config.toml
arch = "resnet_bottleneck"
model = "multi-label image tagger"
dataset = "rendered landscapes of hills, water and sky"
train_examples = 145000
image_size = 64
crop_scale_min = 0.8
horizontal_flip = true
norm = "batchnorm"
hidden_act = "relu"
depths = [2, 5, 5]
kernel_size = 3
stem = "deep"
avg_pool_shortcut = true
widths = [256, 512, 1024]
num_labels = 16
mixing = "mixup"
init = "xavier_uniform"
residual_init = "none"
optimizer = "soap"
beta2 = 0.95
learning_rate = 0.0019
beta1 = 0.9
shampoo_beta = 0.95
eps = 1e-08
precondition_frequency = 20
max_precond_dim = 1536
merge_dims = false
one_sided = false
adamw_lr_other_params = 0.0015
max_grad_norm = 0.5
max_steps = 10100
batch_size = 64
epochs = 4.5
lr_schedule = "wsd"
decay_fraction = 0.2
final_lr_fraction = 0
warmup_steps = 500
weight_decay = 0.4
adamw_weight_decay_other_params = 0.05
Rows from block 5, named by matrix and row number. Each number is 128 + 24 x the weight over its row's rms, rounded and kept within 0 to 255. All counts start at 0. Numbers have three digits each. After the name is the row's rms in percent of the matrix's.
# convs1: 3x3 conv (model.blocks.5.convs.1.weight, 128x128x3x3), inputs 95-113, a 3x3 kernel for each
convs1.12 100:183128140081162131151110127105103097145108126137105165165112147147140134072106149141133091109083133143130157106149132188123065159130112138119123118111145113085172122116092113157145116089113100104078089124134124165159080138119128102106110131121138129124081105113111095115150109123077099160121119168155146176142102113111097129120102100120133101113111104146163152152105104110116113168136108083169059135225083130121132082160091105128155121134093142108102116117133155137125056178132126167132082125118118103112157132078
convs1.13 093:129107085142159076109104142137128132181134124107093186127111099129111169165131153121118130129127124105127129146143097139145121104119131113100133105127120126144123106143120137142138128124076121154119135122130141117143125124160124131108149110088139146127155126117137121143128118137140094113162151148129122109163181148113134133110118139126104116096135123100109132157164121135128107105100155101159143126191109106138113113100136156118057144143143120110139141153149156133151092121148110135132099131151092165131147132154
convs1.14 097:157171084142164119144135108121115125088137140124132134098126105112103138098130102128157116137114132111117110122141154140133106142131135157150115150113117114140134128145116122147190128093126130124168174148087154120097147166140130116131086126097142123100117135129108133104108133123138155126195129130123124136149111175112095105100101120130105109104102106153113138128162135118124105110089143136079122079171153144128129153126128138111117168207113136118153156097098162116136151175114143080111079137156083099055094130116
convs1.15 096:086125113066160149120083231108101118122149137089131194135158136122106129114143105128148125145141148119112137098171129093109156125134157121117139096109092126112136118118137139119099096129135160099121111125135120114116145134107134139160140132143111119120136099128142122143139141133167143131107113120155147130128121125134127127103105129119119113126104116136144107121097125112160125142158133150156132113119106152159148124152140130139125124118107144130129147119137121147121134120125118111097125120164126127130163156150
convs1.16 115:144101123096109127146109150131160128117112110131118140154083141134126108113109087111134113128109119143126131140145114123095129118134134121129148086142142126117149173131117123120130122100127097181095133146115109150124120102159146102120161130114140102116143130103145130128165117119164123099139114118152126104111129106120128125128138114180131104163131116135144114122135122110148134172141100190079142109113118127125187065131173122129145106137178106114192177097090082158114105168157122087147126106132122131104122151136
convs1.17 102:139116112127082075142178101142108143141165122153129154145149129146157101111098116126106167125152093128107152069189116125149055173110097105152200140101147126142154115106122123162154149090120149083139107081092169111158100118177114125142116155133119147138133117131092149137144150121119157120162137131128121135123124141162123088142141140065109127116133133143121140133143090144145158119106150121170126128171076122071191094133137144150128097120136110101147143080166121142143087146107181138100133147144115120140127104173
convs1.18 098:126101121136114124136115115112132131092165163155120123128137119160122095127114084107182084117129108128170130118125085112151144099160088139112124150109124122128143097152111106098121162082108146132120110109142130172122164085128104128126089153094150117107099157116104089154085145113120125142105139145129163089117146099128146125110116138109105126117174156132132157134105111114143125136096106120156157099166128167100081116109115120145096126112104112137106138122106140111142106080132139073156109095121142130132115139125
convs1.19 101:157149128103126147118178093111158118109143116122155133119140117135112126116129145131097152103124124111132135143101120156114079142136124138134112154125143124127106122134172111137143107107119106141084080097195129106156140154113086112127117104151160146136105113103133115097107121118130093101134124075145168081159102105080127124139145095108142120152179137088105127151126109147148146131138120144120115167136170146114138113104127111149123169134168118116141145152161090146136128145112202158125132125115138136108109142155
convs1.20 091:138132144129123120073132131177142134121103238110135154119185168147159104141111112122119120111119126132115140100138105109117119141119131123129077169166172105105103108094110102105105113081141117152130080163085196111105121097107116103118119176170122163135103128131119164119138110138108116070147134111080104110159099103110109115114131157106157126076164155140105132140153110144129138143126143098122110087122119157153131116125170136109149150150112125096137139125115070133104168127116158089137119122108122132137099113124
convs1.21 094:125149119124128156125130102122127154118164120133144109101114131143101111160130088146120133118118143150116132117135115155101179130153110134133094141157129137158131124103142101124106142137149121124052169137158108112112102123125138135155141147126103082127138144122132145126118105112153119155152122108110116131118102128165127129132171100107125100165152107155104132107129139158141118127131134141160124126126100153131096135148130116113088138130165127111089110133172102108117176164097139113120102104099123148110128117146
convs1.22 099:095159153087127126099163104116164192127121150112123104141134100087139139136108146121134096141112109136126136106115142156116108119116118140141118079141145149136110129143134134095144126121117101142103136143158122128130162101156107127134120154148143130129127145153140150104107108123120121126143146137116103125146132107140115135120117094109111116123140102088134110145136129131133090175124117130108163134115146121119160129148149119114123108098124152136136115121161127143107106119098143170161125115129121134130101156128
convs1.23 097:145113148138205055117149183133108145122126156130102146121126108111096178136106122139134074137113084142091125156107111102141116097195130127106130168113117127110105143111126130147149122120182115096102134131117110165115115102101154141141154148129132135114152126146147139159140128099113117131130117137145149122141136130161108113099107125129140096097128118100152146144136121109137119150147115114147135147144103145121125093172194101109120126149100123169153108095158136115142081160080113144103136125135133176152117108095
convs1.24 095:132123162102121150100090133110154129120134110136113134145128110149127130131134119111150116118174124138140129111103140105138126096175172116136152129123077165171160123150152090151181150123120108135135145167142092109109104106150108092127130165157158133127124118129130114138124124153114153136111089165110146141112093150168163150123138118148110127141130126117126142130114124105142090174133099132154127096104127131169136136132131175150116111132106065167112130113117125125149112143166148139107112130169160110146116101147
convs1.25 103:092155098124109127125139131134123134134116130119140156158132114106089128146136128136132116116132127130134094101125165119180154106152142096140123113115122144170142069126137128167129109163119127145074130149121128129102112118131107136124168096137112142106106139117138145145156159089146177064106094101148102126128131132127144129157148112177136127117134127103082104137128141134116134132120147144096143130130141123110164129155144113108132135143118162106130130142087132124144169131147095143163123144131157103141100093090
convs1.26 095:164120167135096114143160101120145126131155134118153135144122147105150138134129095129128097129132118147135116111153136158139108176202145133139159163147136122074115147168131162125172142145095119163137176081159169155110182116145091149136116090127118124138156116140152103118103150122135145148128135109126123146116154110110138130168121103124159138149133138132124143111111112133135129117088155123115097125142157133092144096140127186129141123113158136129119140147159084160146155153103143125126136140103101109143129120106
convs1.27 097:116136142102149121124139162140108091110104128120134113131099123143144136130199137091129137131113138163160113132144151127137101133101135117114128153127165110096151142154130100129115105150123113061129115117123100117106129135122138137128156133137098137125128134138140156091139142155115163119139122131108111155129132149144150149089105101118164143099092134139114140093092110129155124137147124146135120143088125138109150073168168110106140093125133107161165114136082157135115127124108103132111133164149136116109115130127
convs1.28 102:143115142157140116125143115136101121113148064140132128108120151105058114098141148157122124121134125111133127131111118119138148060112129131174143118162110144132123133130126101099092123144131128147088133141087140143198101124080135095097151137080121137137111131121135111149105118132125126145135077119137119158117132142123111124103145158137177127119126103121141109151138110151128109109135159111090160125213076177152108118126147116093153129185123139101107124116069147102109150157109092155113106130126117129119126142122
convs1.29 101:100155127091112145158059112102151119114118160105145134117112109118151134133128133168140154164124130156107095126126112106097132139159159093116119165174184114143137140137127172099129156116125145142149098160117124133182148114126138136119141154136105114169109119122096133134150127138156112089134133137177180111117155095116148139145126105124145131140095085105142149124131138136078157150148167120116109142099114151124131157148090082112127135142131125140095143165115115134113127121105147142111117151108120156158141139125
convs1.30 106:134130117155157128153107146105144111139124113121104131142123115094132133089175149086107134121114106103187154122087118086126159148128140155136121122166139094135131121159146141111105156104147090102125133116105163111097092118121041141173075107144118116127105139164114131114112129121111137107140150121098124168115094163129096113117127114147109121128124123135146158074097161112131118097123138154109117111079166103117163139170075103096139111147142131126115105123126121100144166098118127128080131094111111106136112132159
convs1.31 101:114149133111141141167132082107154148129127161097131097116145098115123150121102140124127119116114134127170153127146142079112103099179130115154134145108147128143123150089100130134122122112147161109169106121104073125112129161160147129133099105134099147138148113132146148145142133081143118121153129105128099140123128112162104138134085114136151108147142115147096107102122140180122145130127128132119109134133113143121117157130091141144126161133116094126100140135091144160126133100122117150115123167122114128093104116100
convs1.32 101:124124153115132109101101147115126111169103140092118115136125123120108154140131142112150131133135112136096128143114117145099101138090170107157143120142182138121152136120141091078109150143120097158113085172155141123153126110097147128113140136131165114131128117097105130124130146130110124132122165109138110142125072121130168123111120093151150130072089131168112161126129116110132123166116106149157108154099124109116133107137135138126150085130157074150141097128135134081114114125159140155149158134123099131110165105140
convs1.33 097:121103133151147123140143094087119175109117122076121111130143149131118137173110122163098136138117128140068137101106136135121153134118091141153166119110105079140118114122098099152123139200148125162134142086122112197135137083139110079089142169153119135108112119126122139117107107129102101135108110130178138111133115097130119108148135132112140140123084140125142140127128118127146120146133103128143156185107106140165123131095164101134119152129092107165148091125118070145110136152128171111092114103110152217136089176147
convs1.34 101:094092123118100147106138104131139106122094142111149089106131097134103130144170113124129127136142098129117146125110175120121101186143084142112118137132084132098121109151146131153136118138055130147094178154119119122095137120150099092118164138126156139171122167094135118101108116121149106124133113117113156104116123128143151109111154146135145118113130120121128123127124126111084151142145087155132111152121116150136087123130117139153082116136100144099115171124160122124098124123149079170090101154126130122133133102116
convs1.35 108:104153126114095136139089144108151121129113104113134138105134138115160130139107141097115160220085078150135153125126125163107179088194118084150163172161140109107097113150109171123098127107148131111116118116150118136157123123129095166124146107109176118130155122112097137129129112088140112145147177162057113174124127113135139131123104114126139150122101140143129137126129126155127092167118161111142112114134122094146156127161127140095138096105103119106160165098103068141110177138155138142112171116095093142154109141149
convs1.36 101:140128137132156121155099161104125096117124145131119155142142112126107139150146153126137151123093127131152108108182098148144161101136121102071076144140131128138129091106076121136106168137170116157122149136106121065150123154134182076171136142106084138120142129105161090116170148130170127158147115151130110141167138107154110144120122129135141113137137131145113112130096117157124118142113136116112132177174126087112120160146110106173166105124123148153139162144135125131135170114119138153113159128109152162160132102118
convs1.37 100:102101174134179073144106148112137102124118147119156133124109108130103123133144134140128130128115135136129136142151132122132103121118117105115134110142148147128133100133150115140129145122134117145134083098188107169138141132120171158105128119083139135162128125089145121128155104117127141147139120143133141128128125128126127135159168139124121096119134125162138126108130169151115108151099139161159117163084103110110119129123138136114134144101137090160173122154134150166109151064128111112095120136147093126128126106129
convs1.38 113:135127102090103126122124133116127134129113161072129126096130103144110125108145098136165115115117096162159117161096144097109147171131139144114139105132119103156148145104112128136143130103126084105132131135110133144142148117122159152139131135128125126098107122160114107127134119121133130150058167101148133136135104142145103118116105148139131099153134146098116125119160139103143106111078090128124167152150107117099111139078196089142140115111085087124166118102164160115111151100082137183081093134144115132134125125106
convs1.39 098:112149106105169126084145216143140117139086187115130145130144116129167148126146147146111108120120120132179115093095095127102110126112113132140115113163116137129132141107102106146116125146132127079123113128118116135154133149083142139142141144128107148099138133155119141120123155126098141111121119082106109128130119129099114153120100113115123140154140112138136119128109114111151125105097143115153104166109129129137102176123118108114182113110163088135095128151118126146137088122125122119139129118129137125103120107109
convs1.40 090:114170135106102117086115148106113096068133141141101112121124136110088141123122113059127105084150134104111089118119126123109123116119124158121118102096127133140116106123110146150142106119131085154126146142112118143106126136111137137153113110113178191131126125085106109075112106133139131129133167138103118136142153130120110103130141144148168218129084078116170146137113126110073093078123122115181131124161086174163065107116153143106112143143092159128140123140083152114098123129175130123090118082145076102132129096117
convs1.41 096:109129128132113156188118158123164172150101145149133107124113110130125154130149111133106110164119126102113154173124116161151114106142148121160159121136137149088133130089137119146135126135152144124125168116090116188123068160131113136089140136134168116126131109166150131130115128128110149123124140127133127122130157111151089117099130108106136109114127110128125139129141136128109130150114114100144098129156132121125135158136108150139150130137136161195112161159104112122094114112123141161118118123144096097126117154142
convs1.42 098:108129119134162134150109161138121130100116127165100172110138068158086130126145104132085105139133124122130143097126137162140107139136115132150131119114112143139131131116155111132130169151170093189113126132118136128178147145132147122122092119144118112122159122145114146115112137124129134114137127145118087168100133145141131129135146139122104138164117125110135163133094102135117133101145143170137105128120195146095100118124155172128107168134114140106092128113151131132117125122184151144091156121101134114118136114121
convs1.43 103:157091133097118111130150149106188147162103108133116089149120165122132154112112138097182129154115088107113144124128130146159143123123118141144141121121124087115125142128172124108127123087156134123100092088124107123118131086114116121159116174102128119108126097137109106138163124142126107115126136116115114145125122123156153131108110123112098134186123099149139109145143105101131138144130117107160129124108118104089167098162136129088107106127201145098155147167117134168133102177047133110110148124145113112123118154147
convs1.44 100:127142116121137091107167086139158144149151109158120179155104149134098172117093145110108124122106119138111167088099136137123110109124139152108160108125121131166115101097173145105077170194143130130114159097147096157155164137139134140071148115095118125131155088094129135141126144153131127105118111152138172152133113117141136153148099087129109117116115088175142134140098102134141136142102151128124185167151144131110121133119107136127139080090116149152140113093122158072121153129151127138143116107153135132121135128096
convs1.45 100:139145118081124129137134110116146141108129104119140114115119132088086148152120161113105122118154132117131094140130113156140113131143126121136143141110101128150150099109110101145128186159103093132137155153126106130112122160137102165136081134116117122120122135156140135116107124102126114147100135147145177130138118141094144139118148154136133127126131113132120145162113108134135122138149132161122136125103137139135141142116105117228087089136137118102155089157177121132085158154119123214107134137146159134153162138098
convs1.46 094:096099104157058161120135107117119143132134144083133141156124132111107117147152136127133148132154121126139133097119149123125132118147124130153141155132112124101130158133104135154093152114070164152151134124125104115156135132089104118087124101112158150147105061071141124152137142111103139106111092106152166100129092111119140149114134110120185133140119151114173134148130137143143118126155169105154190174133080138137110125156112116101157150111150139139119124116167158131124166143123117143125124129114125094151148121121
convs1.47 094:127104131130162145140116086139138152173141179130112141122125134115118119130157099123110112120123124132146129129122109185114135152063107114158164129125115113139132140123126102143137142139127114133117164176112132185124130126146115100136162136097163126118138112096122146101142126149152087121161122124123104094128141109073118144157131102208142155145175096152193121126131133114112109106129148173140102201072127139145095130093088120125120150124131124139165131171056127093133089104117131120161139136123139140152143120130
convs1.48 102:150140114138081201103098126144121120123109138096157096152140116101125107124150122140126151128142104127125127145112112171152096076131087100124093133164140113118170126151099088091104121196170143122113133123131177166119154130135138118167148138144102154108119158112140157109114133139150103138126143147146144119133122136156109092110115155107168152131128120150131135113158156111094117169133135113093123151094140140132106072135148203138087160094111093120121111155119102122120124176121111146150112108141159178071126130169
convs1.49 100:123146121106104141149106130118085157090099099149197133135148086139121119139158155120118107144089165110150141128148124182124122118117091112101124142148125156119112156099119141118138116142116132133097119131094133097125119131136119137115073114112132133118096099127113119165155124134096095123135131135102169135138165101110101098152129110096132109134138150135107091092081124137118113121153161107149136103128085134119104132142137103122130116151150145123096118137056136086147141131155111106120142125130077128106156141187
convs1.50 099:113111145089164128137107161114137129089137108094101168115096132137127096162124132109130130090124133149127126111160165109188136119127085109130150125163102115127154108130140134162099161103097118150157130147160115116171102120161117170099152133173163117125132148135137107141119095132118133139108104135115148121105136073125142130093129141137094141118138103109110146142127144141114134123117128093110156144101156092093128133109120156147198128111153116143135132127115124141140123109127137133148112121125133136133115121160
convs1.51 102:117119133112176068117135204135138110096133146124131168093124102126139116149115148097119145155113131101133151115074135146110141165113080104118173162176081138087143167110148134157104142093108142153107130117129087142131123179140150139120088120139128131120126128148156139150119106113126135115129114131158117146124143136127140130147137118139138115105134117129137116138162134160101089119093123083124129109142127113101131095166142123126156136112101156159111145122131132130112104171128107120129127118153125130143115132106
convs1.52 107:144128136139093137177114155144145154151126111116144095104122095114097125147124137145144082087135131117160164162132145128148111070129132167120081153109092092141112135128111172103161167142141129117140119136133105124106080150155098131140160132117110124146129164108118147111139138117127117136116145157101139197153131121116111104128136095131161142091124139146121136164123112131122102165114127151138104125116105140121105233146090107116153126102130174115108114106116200105097175151091125148106111121090156143155157125133
convs1.53 101:121101160114140127097175149076128141117141082174077124119147157126120122138097106135171142105138125151108111101100121098159113117137117146100122145125125116111082145182129158095135145129153085123123154109119115118123161166136152139117133138071152125089095108150123166161121136122125114167131132132084103135155129127086142165152115124137119096102134143096121125111103169114125143161102131082117162089102116138114108119139168103143128095119155115113152135122127169165108113151148117153120143108143121146118108116164
convs1.54 091:160093142146117134133149106167134134127154102118119081159144124118124128129189149091091105181162146143124129146132138163168144139159079143133145087099097150149123119132129124098177089155139117118115115145152118075096142122118107140090122129105151120134094124139115150136131132151121135110122153148097118095139140183118109090104124115115165124130126153132119164134087143161140141118154122145117090081083054141112136151117114116104122136157145102101121125140089134120113134145090183120116141137138099151118120130125
convs1.55 103:126168099121108165153209121097119127100160088119151095119156123107104142129123155083088140154136130118131139104138104151124140136073147094149134117095182086123115115114154139133101167123154097151112138093122094124170105115117122131148153146116135116147144130121128125131128110093122129112108145138116119119124150101141101131130154142147140156138103114143148134162131114129127100103126137113146132112130142111128142138114125158131086099134145155127140118159143128135108151147140099172141130139101131088117119134147
convs1.56 105:125085127135099138100165150164154171127130118085095081142125140129129149129132121145120154142100122132117129124115154154153110173112080121182153140130102125133157131175131121109130192141118121132125132144109142097115153128130068146109123093135124120100123122126143117127115146151136109106130107108139158107115141134132120160118154134108159128143115099140119111108134107151146178147139141120121151126109092112110178124120145185168098101066176097143147129130121126107178073174153170173109146105154107107138117133125
convs1.57 095:090145161119107132110131110135093131138153101136106138120130124110133146156173127127129096121135105146152106113122187132122149105111141112134100144172155114176138146138135148125158111133070100124099088137134076103096142124106154140122125134106136114141128140142107102096094145196081129125125139110120123114130142129122080119093114136152162123148147119112132127136122116137121109140155148119137150128085086132128097150085085134128132092133124101154106132093116117156126188164135106082148157123102111113101152174129
convs1.58 097:133159116125107160160101118146122149159166131100150151107093102115099165122120175172136104149166138109144109140104063117184103155092139145152128097106105127154132153109080107155126143122112126114140126138096109136122117117127137141140156140131172147151113155109112136095159150115119130161144104150155147091117123129118129159131123152119164129132123078150164128145191078130125117137140128173117110148105094110181116091167145129136099148116122102088108120101122135103127116142101129118094107113142121161130167123082
convs1.59 095:113121159113136122133160129091124102113156150101144169118149113147105089144088141112122176091132125116120109132145124111117145165134142136133123101120165173168130163137152161125109124124120112113129104095141140135138118116129108132137128117124110139190147159101121142093113131118142124141128130146134157136103130162156139122131169153129120098141114118159141130133098120112135136148105155143167169111120111099068135125106123130161106112154151139104132146134138118130113156124109106131141132142121133113137133123115
convs1.60 088:122135170142117133123141118108099150124150120140146165135083118146138119115111110151139122146126152126099142110120137156091144150117108102145115129148083130142120118118132142095165090147136178081121087106087157140113116088088176132131103131159091127120117118075114093106120124154119128137131151127184133187092116095139122116115131139153159151133130102141123113089124142115140134090143116113112159116114145122148152128092077120111136092105120133116097138113117087156146129138088141117132146132084142152170096111114
convs1.61 094:136118105132095094162134116164120159101132097097122084139151173119115113125124119075127155125143157115144137141115137069116146098134172092173171137115124173144137063103148091162137124129113145180110126117103146124150083146140126123136107098087165162143131096117118097110126109151130148179099134126173132115103145095123115107101126111166143156133138145101129179133107124131151144133097069131113130123105129158140074135136114146138147115154176079144120091121121174141087139114115138123094093119082106139159132099128
convs1.62 105:152109117149133091130169099140147128114157106140137122114111146138121142129128116112126131137140124167118133128116144144118140106103155136127091147126129112111118130096140094157160142122148120143128139115141098156142131095128132145118105100113111111132136135143126111138137094126130138136126132118126155126122098125121150164119150161112134129118158108106131136109116143145143111126170110162136132147116101128139134132140192124104129148099132119126097130138143159134118093141194126125126113156137126126102132088144
convs1.63 090:123117088157158147100175124119134115132141134149095119122122053122136149143160119160130147124122107134148155129136122107121125164098142122127133158116127133143094123125108133142148081099078177153138135123130166179099121101137112140122122131108141142118165153148189121154093103100154114149157128109105136111141117114140135149110114108115152113174123135093102077144158134166093133182126150144170090114150151098148169083116144178142143099133125139127145123077116120149110089130124136125108096108146172110145118124122
convs1.64 097:140145091110073155134169164136140125157137125111126137128150114109118134129104121120115130134165112191121113135140088158067137120121097152144115143111165119139158096121117160097146094149099151138129104121114124112115142109110114134193137110082133084110181151122146117127138130109132113096118155122136161139111134144149131120122116144110136143124111165148137137140156201124108085089140122136137158105154132178075144170101137122129143123065149121119136117136115133099123122104123096162128144125117154126112134173141
convs1.65 103:135116105122169090136134124134147105116125165152154125128138157096124143146155071176135144135113087137143163145121127141119108154131125121104090117150119099111146122097151138114133146113110088173119135110136109114100109088127134134168116150108139136112073119108136108125139132109124090154124133119147175174159104113130096133123124125170133151120115134166164151118112154121127120141115134119132154133085153142120086134086128105142099133131166118129162106117124156112140123119151146126098119142117168126089123145120
convs1.66 101:110133128145121118063126097108141166128106131147137099130108137118144118145134115110125108114178142114130107136097122084116182106135135095113128135141124172173133114144095118170128132113162091166145100116151124116124138125110143145113104149135130157096153170096100127109169154130146171128120120144164171119121101107125118135113105145139119129154108126121141141078161119101113100147130106132116148075109110183140131117117119142157110122118106175151129133152075157115134122139141112130103144144133113127093114138115
convs1.67 106:145148139115137125087130137140160109101090124144130174131118151108137127109113130109124121126117148152158105115112126142130112165114113146110109132170123086124105164146162121125128134109107167094149103156094147093152152116131111121151109111151132103116128129097104155116112146127134173101125106096125123104162106088169121179115129116120108119135159137136123153136101113129128155106132126110143119101109162169091171100118122143113139100123201127116138086121113131152100144095114109126111125146124086124118141130170
convs1.68 091:173079128098129151144142165129134124127113133099125160130145100117118140144124141120118172104115081119149136152168116109133108116133158086144151121098111118127101120104121113112109117144138130103105121137132149131108171150102133098082092208146104098118140104101150186163103133177141133146132141109175136129130164119110087139148123159080148082091125118119149136134093116128151173146122109157142136111123163137130102128123099102157127152155126077138085132167062125126115154118126138149161130138117131102126141110096
convs1.69 099:113136204102168109126083238106166125152110131151101133121163123162108111096149126097147125148138106154109151112122118139136129119113079165157151121106132120113137131136150148146092104102126115107125153141151144125142103131145136105106116098125148115143135127117125115112140125156123163151113117132116142117153127139148149094114092134133101171107119121102118123130125133135153136146131121105140126132155112125120147135118116110151153107127168131129075118149131149137137119146132127117119133105121153122139124099100
convs1.70 107:118127123139105110133135146113056152127128125125153132178168116129159163104130095122115105084116140138178144109138167089163136100140112136141084103130091123165140124133117121114112107132111130148097119157101116145123179158103118171174140120091148096109129151155083146112146095141152139119098189151071113130133126133099127165057113115114111110137128124112077122105124135161139127094149117112129162104168135100119127123123155126128152143133103143196106113156127092130126140130135114093122142141119158139154132128094
convs1.71 115:158087142091155132193080094135125135124107159103123180128113139145134109122115144045129159234110070101114119121153104132151131138109146123146131104147127208136101127088140185134089138115131169134117107116143129105185124109144101120103142126128141136112137121135108129133119097133113134156131097125079114148161095137103123134115147128137126107121109112122136157169126095122097159151145130146142059134101102123139082074157133163120129130162121152124117121136129111149110108144119150169083156124091129145121117141156
convs1.72 102:117144098138159116122151138160121149105149083178124115134114153134125117098120159197088072070127151168145129124150108124112137106136106153155111096150153118154107117117134143112115159186150120108109167121131119150139162125119112140138118126091115158118147126132144127123078120137156108118152144136206092088165089138128160095120151144133105099116147160145144128112134142135143126149106122120123121106147146112150167075136129109140087146149157103150162122093127114167158147114143107123155106126152120139101200141074
convs1.73 110:152082130140089133135130106112142161130135155078121110130102133128124102094116127132118142166132133137105110155113170167107141135121117119130108109110148107138160117128108098100138085255162150145143109152124142076097128181109094129135142095122098125098126132119105129093151106130112160115160123100130130139125129121118156126147124130116155147098119118168144133106109147118124103109092123088146129124145122146113156096155141103123151132088149133105148104115144119108095160097150148106176125115139092155126090172135
convs1.74 087:120065105188150161164163137120136111125120151147125091140154138142114192128124125108167116107119109141133159080123112169121098156115119063129147150136132081094068150144091130126101103117136116088136164136154141106108109134108156119142143120139109130136197084138126148140111128099118134130122120131132111149092114119125137170079122120169124139136141096131112143137142154120118117123134185130149096145089139082116173101121129178125129123162146122122107116132126139130146083121130103117129125104060135153132158146181
convs1.75 099:102116093139140177138080090145162206114109138089139109114150129136125112123123144121158121117127091123156097126107123073140130130108109149154152110130128153111135127128117138094088153122154127136111109108142148169120128125145108124153140116142136143149121128134129118112122107110139109113129105130149134150132145159146123136153124106095146165103140152135128147105138126133120125103146101094104117124171113099157124135103124116111150083129080149125136149120142118134123143126131143132170117133158142137144127153165
convs1.76 099:169204097124137123166108135122138148164127170150132146117127132167136151108121103124138152124130119092103115117090133127137152187141124132175108120084147122100122108133139110162117104095120145135135135116162118109113133127118145142113135112074137117109154143110133140129122139117112135123139138123107114109165152139132106135105132130119126126130155152113116111104123088136127135192093115167094138115107147119108162101143115107101081124137154121116123140140140114155156125118140067110087111135145164149121120124147
convs1.77 100:141109134105148085133135103121144140133148127100123096127178148159102140125099094107111077133105135131157144136150093132149091120085106124155191123153144124112123144121140106162129145152096125084134119110146117179094117124112098140089131127137114146121122122112139137111125125143104141164086110139087120142127149129144122113092107130120146172114111128108158130145153115115139118174145124127133144153115143096133108129149125157131108109124178121143151129118128140102149181156129132155120136138121112114100140077112
convs1.78 097:150164096158118184124169129123132109136139106161148139115126130175125098099135158060113143153129129132152113148117107146150085164097124098106108165148137084132139125125147114123113131165247152134155119134130112126145116119129107134148105144160159162142131109116104099115151137117124124098166134139101134172121107132135108123145142141156118149095149167151125169132083161143122088143106170111136092124152146090142093155143115150164131101148118134118148123146189107126139144099142120099140126128102119129118107128151
convs1.79 097:124112126142108194117159159103137136123131141152104115114140074141110119124110144108146135126147140149144113144120127125189063151127119118128143135120167107142149172133160139137141135144123121094179131119155154136148107145156117191116142115125155119134129150139171142097127112116151122118114179103143155121121127114125124139143104152103116119130172153144104125107087135103124173174125107148099112128094143131094134126132177135141081108099130118131082142121116109128156140188117113135142100106132154116118151108132
convs1.80 095:138133099137100158101171131152151189136113135123121090136141161123110122134103125093105101160144145085127112089146129160128091118082125148149152166130125100087145107136113127195142113122093124124089139133101131147186157116115106106114124091128159156166131105102132129152114181175113147125114134127128103116150109157151130126106122107122142115093095125111132174108159150117124080120148104106157129139155110112120151119099105138144143157113107162112128112092097119149153144156094151121102148133130110103112111079120
convs1.81 087:147141152140149123137136122119146125110107120132098116135124121154145145100093053113113105162137161125135111132118141092188097125133112123133152110088111121136128124073114185184161125078103099127121099104151105139096116122111160114116119141146139134105164172130144111115131140135104149121153084126101161100128153152160137119117122116090174133120106102131149106138122121157134125138120100112168123152136093153125166167158128125126099118105195083137136125115108127167204097133103079074155158166130143151178098148118
convs1.82 106:109084174106159083104176116126110129093152131135089157106100108141142114165124124117134113125126146105114123116144113144135116129111148130122130120130135153132116109108119145131149167121126127130112146118162116114155115131114151119067136141130137140117153120130108128118129134108163106153125153133141109127122091124126155130133155118127118136134117095130151128135112112099102130126141117095128102153119119153123149121165118114142136125099100132147143126108146124162159132122143102131172140150115158138124109119111
convs1.83 088:150139144119126115139103139131121133115139113131128123125152166128123097103144127126141107128127132105129117102117138104117094109114146130139108210171111125153152122166136118125122161107122099110127124144094140140130101113114089140108127099116116127151109141138172133084181153171113086095123134127145226120146115162107086114093128128092116174156167123121135137106166184100150098158128116084135136109137108105088143171134104139135092118173137148135108115172099144171074094141119143138129148140171111150130122115146
convs1.84 095:138118117121111147139116130165142123138115145111147155116124119127149095118125199120113133177133149122140138168104117100107132117117123097127140099142140148143167103123142133122127174152142170124122144119152077158127130104117103101158113149092134131121114130120135145114125099180132151121147112123136090127120130126158108117133126125146125122112162124127136140124128119123137126192138083155096150136079079126130146125100095120176123117162164110165116130091137129155154123121087125095085096141129131126116109141113
convs1.85 104:137121123142135138129117159143135140082095128149144168126116151108137164140126119100125144114134113094130135115128123091125138088125142128143122077144122132133126095114097114201155131117112136147151110135106177144104102112135139126136205127139121130131126075131148109128102142137099147107141165132194125139110140162127097125143128146134129126092118094110144122104124176129126130131106137142125123100144115148180103154132072122101136128151144121160127146184173093138124077139158149103117098152177103146152113137149
convs1.86 104:124081118093142154096163104103127153098147112125146172144110134114131151127153130137093135155120153114091125143101123124108128105097145146102112122125124088165131131105120135143124116108135088128119135122129142109115164098124136147135150126104162142105123134136169138141171132157131148110127120145132115125123100127154136111170107127114138147132147145132117109115116094138164147124117085146127113118126156101117131127113128110151154135116167142120119133117111112145132115136100129171103118119127131101131138133105
convs1.87 093:126130125173194095138165106118125132152145115142130087101098146115111120106105120124136122126119128115150170135080103180136101105134130151151149091106114124135113089132130104145148156162111125166144114139113137146111119134110082150131166125122136128129132119137132130152134118121129177140127119124131135132152131129145149105152133103165095129155131100158146110116146130112128115101104104120133101123115158103167152158132114095096170105114131148120098152113112114189123163107110092117111133145113111082136134138123
convs1.88 103:134184133158088175124148127126145157138113166142172097105125138122128132117122129138121093098136125108140110106114136142113109154143158111129149120129115117126150136100127141136138152143132083147141136143150127078076140126132117153123125139130127131114146161130115156106121131137132130160130117117127135181146110128120154119122150144126124125144168124128138151122179137140113144089138141068135139119118142105122123102107112110132106140139106136122151095114130166149120098117160109112139116152095131143135126094134
convs1.89 106:137086141119133118153090140141121132146138143120102110157136132107125124079138106148123140112098158145120141113169110211105103162093135120098134126110120125169138113091134131176154113145143113143115147168116094087125100134092156116118159139106095130125099138068132136130089118131138101162160184111134113123127108147145131142101185123131155106153094100127114111115138134124099154114122132187166085163096092123113144086125202081147133085146093089124211135126141147120132116181116183110141125117118136115115124150123